Weights of a small contrastive image-text model: 1.85M parameters, encoder activation relu6.
Rows from block 3 of the text encoder, named by matrix and row number. Rows with one number belong to one attention dimension. Each number is 128 + 24 x the weight over the matrix's rms, rounded and kept within 0 to 255. All counts start at 0.
# q: attention query, key and value (stacked) (text_encoder.blocks.3.attn.qkv.weight, 384x128, the q third), inputs 64-127
# k: attention query, key and value (stacked) (text_encoder.blocks.3.attn.qkv.weight, 384x128, the k third), inputs 64-127
q.46 [164 127 113 130 128 160 130 133 163 131 123 142 146 153 130  91 172 163 129 116 125  95 124 132 122 134 122 124 148 141 123 112  84 140 152  99 195 125 153  86 119 128 148 153 115 133 127 147 147 134  78 119 162 106 130 147 129 136 148 169 162 203 141 151]
k.46 [123 132 137 152 107 129 163 172  95 135 131 116 110  98 159 110 121 136 142 132 137 136 122 149 133 146 111 163 120 129 162 136 105 113 125 123 115 148 169 127  96 130 144 122 119 141  88 165  95 145  80 159 129 110 142 118 156 113 156 110 123 126 111 149]
q.47 [ 77 130 110 107 125 135 133 119 106 142 145 141 121 119 106 143  99 146 135 115 104 179 150  99 132 131 130 133 134 124 143 164 154 111  54 143  50 204  99 134 118 144  85 144 137 141 140 125 121 127 134 128 113 150 137 112 131 132  42  87 117  72  88 109]
k.47 [138 109 127 132 132 144 123 118 116 154  91 158 157 196 116 143 119  99 112  93 155 176 171 135 121 114 156  92 146 127 106 160 144 122 140  97 110 129 132 139 134 131 133 136 136 106 160  94 112  99 108  96 120 146  78 135 179  64 116 130 116 134 117 100]
q.48 [120 128 128  75 135 159  96  91 166 112  93 127 156 128  71 144 165 132 127 120 133  13 106 132 142 118  85 161  29 135  83  94 141  93  99 151 127 120 187 207 122 133 162  88  85 155 147 101 105  89 195 142 116 110 133 124  78  85 113 171 105 169 153 143]
k.48 [179 147  99  91 105 102 110 115 123 103  89 111  96 132 106 177 112  68 128 147 116 197  20  91 107 185 179 161 117  85 207 137 130 114 104 221 174 141  70 163 111 164 102 126 110 117  72 199  42 128 120 197 110 112 145  74 135 135 114 136 154  79 166 180]
q.49 [115 127 130 108 119 152 110 137 122 130 149 112 101 110 143 123 108 140 131 131 113 156 155 118  59 139 154 111 155 123 138 135 108 102 107  98 124 124  93  82 145 146  94 116 110 104 105  94 162 135 107 134  90 110 149 138 127  89  86  84 125 140 150 141]
k.49 [127 134 161 113  98 135 134  71  88 157 126 153 108  64 111  73 132 142 126 127 115 130 137 141 179  83  86 102 160 169 109  97 133 107 143  92 141 137 140 126 123  84 118 162 150 130 120 164 142 151 165  88 130 154 131 136 132 126 145 118 131 156 119 131]
q.50 [ 85 100 112  96 139  95 136 132  80 201 165 143 145 124 116 119  74 195 178 138  96 204 180 101  90 182 171 138 164 106 164 110 140 118  60  57  83 126  96 127 120  82 112 181 101 124 151 110 184 173  93  89  84 121 117  85 202 107 137  45 149  95 132 136]
k.50 [101 143 197 160 159 162 124 116 139 175 149 153 109 100  94  54 126 172 125 119  90 153 188 162 196 101 103 109 175 160 113 110 152  94 163  61 116 105 212 136 160  72 153 145 116 141 147 137 121 122 141 103 107 147 101 188 145 139 139 107 105 188 115 120]
q.51 [128 101  76 116 139 134  85 119 155 131 109 156 151 119 146 140 184 127 136 113 125 124 184 133 148 138 131 136 121 135 111 138 143 140 154  93 128 137 142 122 152 115 127 123 141 132 140 120 135 148 131 108 109 105 161 155 131 120 106 115 117 142 159 143]
k.51 [130 139 147 148  84 119 133  95 124 101 122 102 114 118 127 120 123 157 134 115 102 150  93 136 115 138 132 125 117 172 144 114 137 111 122 144 175 116 144 121 130 162 115 142 116  92  87 179  99 160 142 137  98 121 134 132 118 161 158 125 142 132  98 146]
q.52 [149 189 108 134 106 114  73 128 187  82 157 137 129 106 114 137 140  87 114  91 165   7 109 141 149 106 137 167 105 124  90 127 137 120 129 167 153 139 197 196 110 157 146  92 118 146 157 112  62  69 162 135 140 119 140 106  88 138 153 189 113 165 120 130]
k.52 [164 157 126  58  77 147  96  95 162  78  95 106  99 125 111 181 127  96 105 100 129 139  99 100 118 168 154 183 109  76 163 158 128 177  82 185 161 158  75 140  87 138  84 115 159 113 100 177  88 139 127 216 127 111 144  86 185 127 144 136 134  25 159 145]
q.53 [205 107 136 142 152 180 132 145 187 164 152 120 152  87 185 124 191 111 115  98 169  83  80 202 125 139 114 165 158 100 104 122 121 100 137  61 165 136 199 119 102 106 173 132 133 153 169 120 152 105 105 133 186 128 129 183 111 154 143 206 165 194 177 135]
k.53 [163 135  83  81 107 145 144 144  93  91 133 157 116 119 127 131 144 110 150 111  84 158 117 161 167 136 142 186 103 100 172 131 120 143  90 162  99 144 123 160 147 146 132  92  90 119 103 177 143 133 120 179 117 126 113 112 159 107 127  92 128 106 149 200]
q.54 [198 126 115 122 136 169  92 126 125 126 125 112 110 134 154 153 172 141  60 126 174 137  88 129 101 124 130 175 154  88  90 105 133 132 143 100  93 105 169  93  95  76 124 127 126 140 118 122 120 125 141 129 118  87 138 104 125 126 202 213 149 151 148 150]
k.54 [130 152 109 147  77 114 161 128  92 106 120 151 136 129 112 103 132 137 112 143  99 142 110 152 149 158 102 180 105 123 138 128 112 164  76 145 126  83 105 163 124 131  87 124 112 142 113 139 117 170 138 105 122 126 151 122 136 148 116 101 139 141 160 134]
q.55 [117  81 143 120 129  86 166  84  83 149  85 143 117 170 117 112  93 131 171 151 102 158 168  98 118 139 129 106 135 168 154 123 145 102  96 117  88 140 104  90 132 116 113 118 123 124 101 110 192 147 139 116 138 165 129 116 136 131 102  72 169  67 135 100]
k.55 [ 92 123 145 138 164 126  98 134 134 194 124 103 157 135 124 104 109 127 107 102 127 115 147 130 149 102 133  95 141 124  77 106 146 104 140  60 112 108 110 139 153  74 134 144 143 139 130 126 146 126 132  92 150  89 102 140 149  97 124 132 117 142 126 101]
q.56 [126 123 147 125 145 166 132 105 167 135 139 120 128 110 130  99 188  99 125  99 160  68 139 172 142 131  95 149  86  84 126 110 161 113 137 123 148 108 195 140 116 102 161  98 123 122 164 139 108 128 151 126  99 144 133 174 124 156  93 158  83 193 124 125]
k.56 [144 148 119  76 106 128 135 150 112 116 148 138 111 125 107 166 144  74 145  77 126 146 110 116 121 111 152 134 127  90 174 131 148 155  63 182 126 149 104 131  97 129 133 119 126  93 114 160  94  94 113 164 103 166 121  71 129  91 101 125 138 110 153 154]
q.57 [106  65 105 109 130 114 111 119 124 128 141 180 155 182 107 113 115 122  99 138 105 149 165  93 122 129 124 125 149 123 194 117 119 104 109 104 130 156 109 156 135 121 117 134 159  99 110  82 164 123 125 134 167 128 134 155 132 125 102  87 148 113 157 121]
k.57 [ 99 119 164 175 173 133 140 104 126 148 157 135 159  80 130 134 122 129 137 119 133  96 133 134 151 137 111 134 144 145 161 105 148  91 142  90 103 112 149 150 174  88 146 132 149 141 143 136 133 167 134 124 150 154  95 157 128 119 129 120 131 130 104 118]
q.58 [159 144 130 119 134 116 122 140 175 110 103 116 135 156 170  94 134 140 119 132 127  79 114 148 151  92 147 143  39  95 105 131 109 117 182 181 142  95 196 127 131 150 177 103 128 121  73 100 101 102 190 148 107 133 157 164 110 152 147 159 127 127 147 158]
k.58 [149 129 137 127  45 143  89 112 125 125 109  86 100  78 111 118 112 104 152 185 163 142 125  95  82 114 137 129 123 139 159 137  97 123  96 187 141 148 114 119 124 153 109 121 122 164  95 151 133 119 114 131 116  98 180  82 139 127 143 111 154  96 119 127]
q.59 [183 171 108 132 141  96 134 101 155 110  68 152 142  84 126 110  94 139 107 114 172 107 121 132 149 140 140 167 130 152 137 119 116 144 108 154 151 111 134 170 112 146 123 133 123 157 121 135 114 113 148 126 156 177 124 114 142 114 138 163 142 117  77 146]
k.59 [141 116 138 117 134  96 112  98  99 117 121 141 123 145 106 124 109 112 105 119 115 127 111 116 114 112 162 144  85  93 173 143 116 145 132 144 140 174 106 151 117 120 103 157  89 107  97 123  83 135 123 149 129 133 113  73 155 127 117 100 118  83 158 141]
q.60 [109 141 149 127 127 106 115  96  69 128 169 137 132 150 108 137 152 132 120 108 144 162 176 129 144 156 141  81 144 178 153 152 169 121  75 116 127 115 112 145 156 127 128 176 128 134 151 125 165 128 133 162 149 119 166 106 135 115 126 132 135 104 124 143]
k.60 [ 94 129 138 138 137 126 113 125 140 169 144 134 173 115  98 112 112 127 132 106 107 132 144 130 141 105 193  86 132 132 158 151 145 145 124  76  94 141 165 130  92 119 100 120 138 146 137 105 103 123 151 123 165 143 111 119 115 140 118 134 136 190  88  87]
q.61 [113 107 149 190 104 119 175 117  99 119 170  93 118 171 132 147 140 135 144 168  79 154 152 116 156  88 101 118 154 181  79 161  92 150 138 177 128 118  97  91 159 121  97 145 148 133 105 106 157 112 144  64  97 118 183 114  86 129 157 109 120 137 105  89]
k.61 [ 82 122 126 123 139 147 105 144 183 143 169 104 101  98 114 117 126  96 100 160 137  77 156 143  99  89  58 112 127 167 106 165 130 122 151 125 168 129 167 115 155 144 152 129 145 150 133 132 185 153 155  85 117  82 150 130 116 126 146 135 136 169 128 131]
q.62 [ 95 119 115 137 109 149 200  78 148 107 153 118 126  95 106 109 100 110 131 147 148 114 152 100 105 101 132 159  83 118 140 133 129 122 139 127 108 163 132 138 145 160 132 115  97 127 112  83 119 113 140 159  71 170 153 141 108 126  93 142  89 124 138 143]
k.62 [187 122 116 122 158 100 145  78 155 158 113 132 116 146 132 194 124  71 139 134 148 143  96 114 116 126 165 146 149 148 146 175 125 169 104 130 154 166  68 122 125 125 104 148 157  97 139 134 120 138 117 126 170 128 127  99 103 119 140 147 170  74 137 123]
q.63 [142 108 117 104 137 131 154 150 147 129 132 125 128 123 100 143 124 172 116 128 130 133 121 139 108 155 174 134 153 167 136  98 155 126  97  72 136 165 112 176 127 133 119 153 126 132 146 106 138 103 126 121 138 129 126 112 145 112 124 147 191 134 140 131]
k.63 [110 132 118 139 128  95 113 101 118 175 119 127 170 131  98 127 101  99 131 110  86 148 157 152 146 114 126 112 129 155 150 139 148 134 125 105  98 107 129 144 124 133 104 147 116 126 165 128 131 154 123 108 155 149 114 149 125 148  94 134 111 100 156 132]
q.64 [ 85 124 123 120 119 103 139 120 133 144 141 130 150 140 137 142 129 156 123 134 152 105  99 166 153  76 107 126 118 112 118 131 124 122 130 106 144 100 126 116 139  97 135 128 125 131 158 102 147 147 104 140 134 155 117 125 150 104 159 122 152 131 131 153]
k.64 [146 171  96  72  80 118 103 132 138 153 120 104 127 140 114  95 119 141 125 142 150  93 111 144 136 141 130 132 150 109 109 106 128 142 140 133 146 125 133 118 109  82 155 141 134 140 123 140 106  88 169 118 165 132 120 119 128 146 111 168 139 156 140  81]
q.65 [109 107 131  94 151 129 131 126 107 122 148 104 122 152 126  99 125 126 150 113 159 120 133 114 157 101 123 131 143 116 129 150 135 135 121 144 115 106 144 141 136 130 121 156 120 115 175 134 150 158 109 115 102 154 132 113 144 106 147 126 123 130 137 128]
k.65 [110 112 118 106  99 137 149 121 116 129 155 134 116 149 109 128 121  91 124 142 145 116 124 146 116 112 137 103 153  92 110 122 141 107 136 154 135 131 125 123 138 124 121 150 114 123 141 136 150 114 101 121 118 143  97 143 147  87 101 144 111  88 121 106]
q.66 [135 157 111 105 137 133 138 113 153 124 127 124 165 101 136  88 150 108  85 157 116 127 138 137 156 105 105 143  87 152  95 103 111 110 135 131 175 104 120 154 122 127 130 119 130 153 123 110 122 144 124 122 142 135 100 163 132 177 123 136 117 130 133 154]
k.66 [129 163  99 102 105 131 138 149 160 154 145  59 174 120 138  99 172 104 145 156 162  61 107 158 134 156 112 173  96  99  79 130 123 125 134 157 140 115 136 132 132 135 154 110 135 139 138 161 114 119 164 113 109 153 101 127 120 189 116 172 115 184 142  99]
q.67 [190 124 132 124 110 111 129 128 127 111 107 123 108 135 139 114 142 139 149 129 132 143 132 145 167 155 147 123 103 156 148  49  97 151 116 124  96 134 160  85 131 119 122 115 158 138 136 126 126 157 125 127 145 103 137 116 118 105 145 136 170 143 153 150]
k.67 [108 137 105 147 113 134 157 103 163 103 127 186 150 138 137 105  92 124 122 109 101 106 126 164 137 135 168 106 101 115 138 195 152 106  96 178 131 133 130 181 134 156 134 109 127 125 154 119 148  89 149 153 148 135 129 126 109 111 122 121 143 141 116  98]
q.68 [ 76 157 132 101 128 138 123 110 138 138 154  76 142 130 148  82 126 140 107 119 145 121 102 144 103 123  86 113 133 143  83 131 123 141 163 134 136 169 109 132 108 126 106 130 105 134 166 150 149 100 115 142 119 154 119 146 117 122  85 169 127 108 113 103]
k.68 [ 87 159 171 126 146 131 157 109 140 153 152  80 111 152  81 128 152  97 113 129 172  93 138 161 104 116 125 125 123 162  78 103 106 112 158 116 167 117 155 148 124 132 139 163 104 115 142  91 105 144 127 118 129 132  97 156 124 114 121 163 104 158 113 101]
q.69 [138 117 120  96 134  98 139 152 149 109 131 126 137 142 129 144 141 144 138 115 134 116 142 158 128 109 140 131 136 143 126 127 132 135 107 130 152 111 125 125 132 124 135 136 156 139 139 151 118 120 125 125 129 116 147 138 124 132 127 136 142 122 148 136]
k.69 [ 94 146 138 107 134 117 108 106 138 129 139 123 163 131 135 117 113 117 139  98 144 117 105 148 127 120 139 168 146 123 121  95 134  89 148 151 157 139 131 159 133 149 144  98 127 130 118 145 111 106 163 125 143 106 113 162  93 130 157 147 131 147 135 104]
q.70 [130  93 116  97 104 124 110 147 123 129 119 155 123 106 143 120 107 126 121 127 121 103 121 151 123 136 146 116 115  99 132 112 111 138 128 137 146 119 126 104 143  72 165 166 147 119 144 100 168 170 117 132 115 146 136 156 124  95 177 103 170 127 121 142]
k.70 [123  98 110 109 106 114 147 140  98  93 128 158 112 116 104 144 120 158 103 125  96 176 135  78  93 142 123 111 136 174 232 166 107 154  92 118 132 142 108 132  85 102 127 123 130 141 126 159 159  89 106 159 136 109 104  91 146 131 109 115 128 117 124 123]
q.71 [168 136 154 144 119 111 145 155 127 149 124 160 151  97 144 101 141 138 133 148 113 175 129 135 167 125 141 136 130 136 118  81 124 110 137 112 133  98 139  88 143 122 124  75 179 117 113 139 160 168 123 119 105  88 112 130 151 119 133 126 137 146 176 131]
k.71 [121 146 135 128 110 103 145 133 104 113 141 142 162 140 157 128 123 152 153 137  84 147 143 113 110 129 163 123 107 134 163 151  87 134  85 147  85 117 131 117 114 113 103  86 140 157 135 169 145 131 118 163  97 122 107 109 154 123 132 134 108 151 148 153]
q.72 [136 119 105 150 147 132 118 161  97 116 101 125 135 150 173 141 133 165 147 131 126 152 156 157 147 160 125 161  97 135 134 131 127 144 149 122 125 150 110 105 136 118  96  82 156 103 137 143 152 125 143  97 154  96 138 111 108 136 156  89 144 116 136 136]
k.72 [156 103 104 148 158 124 141 130 128 152 161 143 114 146 119 106 160  97 134  95 124 177 115 129 118 134 142 120 128 142 178 144 114 128 120 161  75 127 127 107 101 153  96 102 112 118 106 163 116 117 108 125 171 132 141 128 144 105 126 116 113 129 144  89]
q.73 [133 125 140 119  96  95 149 114 114 184 138 113 149 124 119 108 147  87 134 147 152 128 148 123 105 137 106 132 127 127 106 145 122 133 142 107 122 101 102 117  98 136 118 141 139 123 160 133 171 148 109 147 121 170 114 132 135 140  84 113 161 102 149  96]
k.73 [126 117 142 135 131 155 129 150 115 139 132 153 138 121 132 102 113 136  93 178 135 115 147 113 110 107 118 121 100 134 131 145 124 125 139 139 187 103 108 124 114 113 112 126  91 112 129  64 173 131 114 139 161 156 111 116 120 126 140 147 110  82 140 117]
q.74 [124 132 125  95 130  92 147 139 187 133 147  96 175 118 118  56 122 119 124 105 158  87 137 113 141 127  98 101 137 136 135 119 117 112 151 116 183 137 148  96 120 122 160 189 170  92 172 118 139 151 104 116 128 186 104 159  96 105 112 150 151 133 132  81]
k.74 [138 141 129 111 111 137 120  80  87 145 126  97 136 102 145 120 135 106 126 136 144 122 124 183 128 121  97 139 142 138 111 120  92 116 156 145 132 147 129 155 105 123 169 146 109 137 149 118 109 105 104 154 127 101 174 101 111 134 140 165 103 119 121 122]
q.75 [139 123 126 119 154 144 128 141 110 111  92 196 143 122 178 112 160 134 114 177 111 138 128 134 197 153 147 117 100 148 214  60 143 114 113  98  77 127 155 177 138  97 113  93 164 147 106  99 131 115 125  68  95  67 105 120 132 120 132 137 112 151 179 153]
k.75 [136 118 122 129  85 100 160 153  93  82 165 215 143 159 140 122 167 160 112 121  51 169 125 111 122 199 141 143  87  85 170 116 131 165  17 205  49 164 112 159 103  73  99  70 156 151 116 117 158 116 125 101 100 142 186 142 151 154  53  61  96 112 186 111]
q.76 [101 119  63 152 119  84 115 125 111 121 163 110 118 121 133 186 162 110 120 137 116 140 139  99 107 123 161 130 114  96 100 121 123 139 108 112 100 134 106 114 155 144 101 110 102 156 137 132 129 105 126 133 116 171 106 102 148 124 162 108 129 129 109 145]
k.76 [103 121  92 130  99 112 130 139 192 146 102 102 155 116 120  98 127 124 129 112 165 141 146 117 137  96 131  99 182 123 105 141 137 141 128 126 104 106 114 118 135 139 117 120 138  95 149 115 130 113 163 158 107 190  94 137  79 101 135  95 186 174 129  98]
q.77 [158 100 119 126 117 170 116 132 111 153 106 132 139  96 145 119 142 134 134 132  88 171 145 146 144 121 107 170 106 101 156 127 142 107 170 102 157 139 126 161 119 136 135 119  92 114 128 115 153 140  94 109 124 105 136 114 131 139 107 122 116 134 111 159]
k.77 [160 147 123 104  95 119 132 141 144 115 144 193 129 157 122 102 146 134 135 100 105 118 106 124 138 123 141 158 110 148 150 135 102 129  83 139 107 100 143 144 168 121 121  95 140 136 131 119 153 127 141 110 128 136 104 116 123 147 143 100 150 174 124 108]
q.78 [152 134 116 120 102 115 131 134 128  94 129 138 124 119 145 150 142 145 108 137 115 133 126 131 124 126 136 140 128 140 120 125 124 137 111 142 104 128 153 110 138 135 121 114 102 123  90 122 103 107 139 103  97  90 132 120 122 132 115 154 149 129 102 132]
k.78 [112 119 126 139 123 122 126 115 132 146 127 114 156  92 135  90 119 126 137 120 124 153 104 142 137 137 131 127 154 119 144 157 131 156 115 119  97 117 102 133 176 159 110 137 154  97 161 138  75 123 140 142 138 139 124 106 119 156 144 111 130 143 111 145]
q.79 [135 113 133 127 120 134 148 162 155 130 115 110 139 131 118  84 139 124 104 119 131 104 126 141 140 125 119 122 118 106 153  98 126 147 154 130 147 135 112 169 132 130 184 144 135 120 122 116 143 147 115 107 132 144 124 133 141 117  76 145 128 122 151 126]
k.79 [144 143 162 109  97 146 119 129  85 104  95 117  75 155 118 119 181 153 115 103 118 133 139 150 142 139 129 131 111 142  96 137 131 109 105 148 128 136 148 127 133 103 115 102 134 132 132 146 128 135  96 103 134 139 140 127 148 129 139 158  98 100 125 144]
q.80 [121 113 132 141 143 121 117  99 113 157 130 128 128 121 118 142 124 132  80 142 143 124 147 105 138 153 118 148  95 144 163 142 126 140 153 145  76 147 128 161 135 122 119 116 131 123 134 126 113 123 137 133 127 123 118 105 121 123 124 151  99 110 123 144]
k.80 [121 160 119 129 132 145 162 104 127 153 132 145 130 187 110 110 141  93 103 152 149 137 134 118 144 159 123 131 156 143 153 126  96 163 109 129 109 131 131 139 140 104 135 102 152 106 113 134 154 144 128 121 128 139 152 134 127 133 147 139 119 125 147 121]
q.81 [174 124 102 164 117 152 101 152 121 124  94 156 139 134 189 161 158 110 119 142  95 136 120 114 147 147 123 113 104 145 145 111 117 132 131 139 100 146 123 146 141 135  96  86 172 140 123 109 135 142 170 134 125 108 145 133 121 146 158 113 104 125 175 153]
k.81 [183  85  98 126 110 114 163 142 131 141 124 151 109 122 138 146 171 166 125 124 115 169  87 126 137 122 159 130 102 110 139 109 109 155  51 157  71 138 147 114 149 116  98  68 140 124  98 135 112 137  86 168  92 140 190  83 136 144 116 121 134 125 135 153]
q.82 [161 139 125 139  87 115 117 125 131  93 127  93 139 136 151 124 114 136 128 152 135 137 158 159  99 119 130 106  79 110 145 130 111 139 169 132 121 121 122  93 107 134 106 107 156 134 142 136 144 185 135 123 156 101 148 137 115 147 103 121 139  86 132 119]
k.82 [157 131 149 137 134  96 169  94 112 118 167 131 137 140 121 140 145 147 131 107 153 137 110 117 136 141 149 105 118 118 135 128 129  87 106 122 126 128 114 128 108 125 135 114 127  60 107 125 148 128 145 126 115 155 129 131 124 122 136 119 132 125 100 113]
q.83 [101 139 115 113 141 123 109  94 114 142 157  90 120 109  97 137 147 112 106 101 152 119 144 139 122  97 124 129 107 110 160 129 145 123 145 139 131 138 123 142 135 114 136 167 117 137 171 102 110 115 115 142 140 159 146 115 131 153 111 145 104 146 116 117]
k.83 [127 132 151  97 141 122  91 100 180 112  97  90 146 134 123 111  99 115 107 133  98 102 115 122 130 132 108 150 127 113  92 112 100 145 119  97 121 118 166 107 156 107 165 113 111 126 139 103 146 108 185  94 117 146  85 145 116 115 160 153 126 153 131  89]
q.84 [119 111 143 157 126 117 103 139 108 122 121 138 104 143 138 131 114 144 137 158 100 109 123  82 103  92 184 114 108 165 144 145 141 114 100 125 125 120 145 132 128 121 108 105 130 142 123 114 127 120 153 126  99 120 144 113 147 142 129 129 102 140 133 137]
k.84 [ 82 118 119 124 109 136 160 121 122 132 114 155  99 131 111  99  75 121 165 113  95 143 163  96 135 164 136  98 134 101 162 100 132 144 114 126 123 126 140 143 139  93  96 121 175  86 121 164 169 135 157 131 138 120 142 103 138 124 127 133 165 112 119 114]
q.85 [ 78 133 119  76 108  86 128 127 126 118 150 103 158 130 118 141 134 109 147 148 133 111 118  82  70 152 123 142 120 121  95 160 116 120 120 122 174 143 131 104 144 139 153 125 159 155 137 120 123 140 110 152 126 157 128  93  98 120 109 135 174 111 123 129]
k.85 [125 131 131 114 126 138  99 115 167 142 100 134 182 125 126 117 112 138 119 123 153  88 116 140 122  96 102 117 151 124 117 155  91 110 177 115 162 138 124 128 112 146 186 138 170 117 148 138 148 131 161 118  93 158 105 142  99 126 143 177 142 125 128  72]
q.86 [135 155 118 142 141 112 109 121  99 101 109 199 103 136 125 143 122  99 142 119  70 138 132 132 165 127 173  86 143 178 148 135 112  65 136  81 121 144 133 170 151 115  67  95 113 134  86 104 127 127 142 115 135 109 109 128 128 108 203 132 111 135 138 171]
k.86 [138 161 105 123  74 105 154 127 125 116 134 150 123  81 118  96 141 121 130 131  64 154 156 137 120 159 127 143 119 116 216  98 122 155 125 145  87  98 133 139 159 106  90  79 143 141 104 142 150 165 151 117 109  80 164 122 117 110 101 106 156 101 126 184]
q.87 [125 115 134 144 117 106  93 164 126 113 132 102 120 175 143 157 103 141 164 104  82 153 130 121 119 117 130 114 135 153 147 132 116  96 110 139  99 124 139  92 125 126 120 117 118 100 110 137 160 134 132 101 124 132 150  96 148 143 118  96 133 127 117 119]
k.87 [116 114 133 143 147 151 127 126 122 162 112 155 136 108 103 156  85 110 152 103 141 134 155 107 125 143 150  50 191 127 144 149 131 129 118 135  75 130 113 125 116 110  77 143 135 137 109 118 166 139 117 100 127 133 128 120 171 108 112 102 152 106 158 114]
q.88 [172 120 132 117 118 140 147 134 138 151 140 137 108 104 152 160 154 150 132 133 140 115 137 123 141 140 127 128  88 161 159  95 139 168 119 112 123 121 140 114 136 109 122 146 141 147 104 149  93 146 108 120 129  86 137  92 111 137 168 163 110 158 129 157]
k.88 [109 131 113 134 139  98 127 121 165  99 123 152 137 156 131 105 108 115 143 152 118 129 105 159 153 160 173 137  89 138 111 149 139 146  78 143 110 129 106 159 145 111 121 104 117 132 120 172 111 132 170  80 155 149 136 122 110 154 109 133  72 152 132 139]
q.89 [134 100 119 110 122 131 152 156  96 140 142 113 147 143 122 118 134 115 136 125  94 124 117 129  85 139 124 127  96 118 100 131 130 102  76 154 148 117  98  80 144 122 124 128 119 137 118 125 161 131 124 131 142 130  90 117 117 119 135 125 134 127 136 101]
k.89 [122 111 125 128 102 137 116 124 111 146 131 126 134 121 112 134 137 155 158 142  87 146 122 121 117 153 143 125 142 157 147 114 114 128 147 138 147 108 128 140 141 151  97 112 129 118 122 138 146  96 120 133 122 133 138 135 133 127 127 141  98 122 111 135]
q.90 [152 139 128 137  75  93 137 131  83 107 133  80 161 120  98 138 128 118 132  90 136 134 105 107 136 146 121 172 111  77 107  80 106 158 127 139 136 128 137 115 119  98 140  88 145 135 118 139 129 139  72 114 136 105 143 141 140 129 152 115 179 127 151 144]
k.90 [107 106  99 106 121 159 115 132 140 110 122 141 161 138 134 146  85 143 136 132 101 118 125 125 120 161 159 100 165 130 162 166 162 139 121 141  98 141 107 123 103 130 123 119 138 100 142 137 139 116 117 115 123 139  97 138 140 168 127 125 128 158 117 120]
q.91 [ 86 115 115  82 132 113 127  70 166 149 149 107 147 135 104 131 107  88  91  71 146  75 154  92  84  98  90 127 137 105 108 172  88 104 113 111 148 136  76 153 114 139 134 131 119 158 220  96 159 115 132 176 135 182  84 168 134 122  50 128 104 144  87 111]
k.91 [133 170 160  83 111 164 123 149 125 199 112  52 130 114 142 130 160 123 114 157 165  53 116 130 122 109 114 137 163 118  84 106 125 113 192  72 152 118 120 132 152 139 179  97 142 125 153  96 123 110 136  71 113 105 112 135 123 132 125 154 127 188 151 143]
q.92 [129 130 152 111 144 150 145 153 131 111  76 143 134 143 136 101 144 126 109 127 114 110 133 153 156 109 134 125 140 142 139 112 160 120 134 119 141 140 135 134 146 101 108 143 148 130 113 148 121 151 141 107 121  89 139 142 101  95 124 150 124 125 150 131]
k.92 [120 126 109 144 129 158 155 123 125  95 137 152 136 149 101 148 119 154 123 135  83 146 137 159 134 144 101 162  99 153 161 152 133 104  91 172 127 111 144 144 112 139 112 134 101 176 134 155 154 127 135 143 113 144 115 144 170 119 116 139 107  97 118 184]
q.93 [125 100 128  87 147 115 142 146 101 125 150 102 159 152 134 165 131 127 121 133 126 140 134 124 119 155 164 139 116 133 128 136 115 155 118 160 103 130 164 134 143 128 126  88 128 122 145 135  82 136  94 119 117 136 125 123 132 115 141 100 151 154 146 138]
k.93 [125 122 104 158 122 126 122 144 142 130 119 142 130 149 148 148  83  88 179 133 126 125 126  96 139 156 113  90 148 125 116 130 132 154  95 169 119 170 145 128 110 115 148 155 124 119 142 122 114 108 118 146 137 143 133 107 135 141 107 150 115 124 134 125]
q.94 [141  99 145 112 122 104 115 143 100 119 121 136 165 117 117 130 143 157 120 133 131 142 140 130 146 120 126 135 128 147 114 124 114 137 132 139 123 112 142 108 145 108 126 117 174 131 111 150 121 142 123 109 123 100 146 140 125 113 170 126 141 134 128 171]
k.94 [136 140 112 133 121 113  95 118 124 122 159 129 124 133 161  96 108 140 191 146 122  99  88 121  91 158 141 147 154 105 135 161 127 130 136 152 147 106 135 145 125 141 113 134 143 142 142 181 155 126 184 119 141 158 104 128 147 133 117 159  99 152 106 105]
q.95 [167 127 119 163 130 131 118 113 131 123 133 179 135 170 130 143 126 125  98 138 141 135 137 125 100 141 132 127 120 102 127 161 140 110 127 106 124 121 132 139 121 141  97  81 111 131 134 124 131 146 146 136  98 125 113 142 112 114 104 125 109 149 141 128]
k.95 [151 114 134 117 123 135 101 132 128 175  94 159 113 136 132 146 118 111 106 135 129 141 129 126 142 150 152 125 121 110 139 116 123 131 107 105 125 127 142 132 148 121 101  67 115 125 141 113 129 178 136 142 111 126 142 128 142 102 104  94 110  95  89 175]
q.96 [163 167 170 135 129 164 157 168 112 149 142  93  94  95 118  93 153 120  93 116 115 121  55 131 166 104  98 126 130 169  78 125 124 109 157 127 115 148 167 118  92 109 137 145  88 135 102 137 106 147 134  95 143  93  93 171 106 114 154 155 158 122 113 118]
k.96 [106 153 130 178 167 160 126 137 108 126 132 146  92 148 100 144 110 177 133 138 127 153 130 129 127 111 131 111 158 120 134 111 172 108 160  69  84 128 164 117 126  99 136 146 147 149  99 110 145 175  90 113 134 113 141 183 111 108 158 120 125  97 129 133]
q.97 [132 137  94 151 155  97 121 114 125 147 139 115 150 104 120 139 132 124 119 107 143  92  83 116 166 133 123 119 109 130  99 146 145 124 135 103 179  81 159 169 122 122 137  89 132 100 130 134 122 123 140 103 122  82 117 130 138 134 129 149 143 156 129 146]
k.97 [107 131 118 115 169 147 149 136 125 137 118  85 143 138  69 149 146 147 146 117 130 149 151 120 115 138 135 133 151  87 143 124 139 114 132 137 135 121 180 111 145 131 105 112 120  75 151 132 125  95 152 129 114 138 105 106 138 124 122 107 145 154 100  99]
q.98 [ 98 187 120 158 135 176 142 122 143  93 150 165 113 135 102 102  72 176 136 162 141 133 117 120 141  92 103 123 171  89 141 100 144 163 129 167 147 148 107  76 113 114 154 169 174 108 127 139 151 120 117  99 146  97 155 105 111 121 145 142 117  74 143 111]
k.98 [136 148 135 148 103 167 117  96 134  72 169 117  98 101 155 121 175 135 102 110 134 112  69 170 168 123 108 140  91 156 140  92 166  95 139 126 167 152 155 113 117 137 142 149 133 140  77 171 150 107 105 125 136  92 197 172 129 156 145 127 105 131 136 146]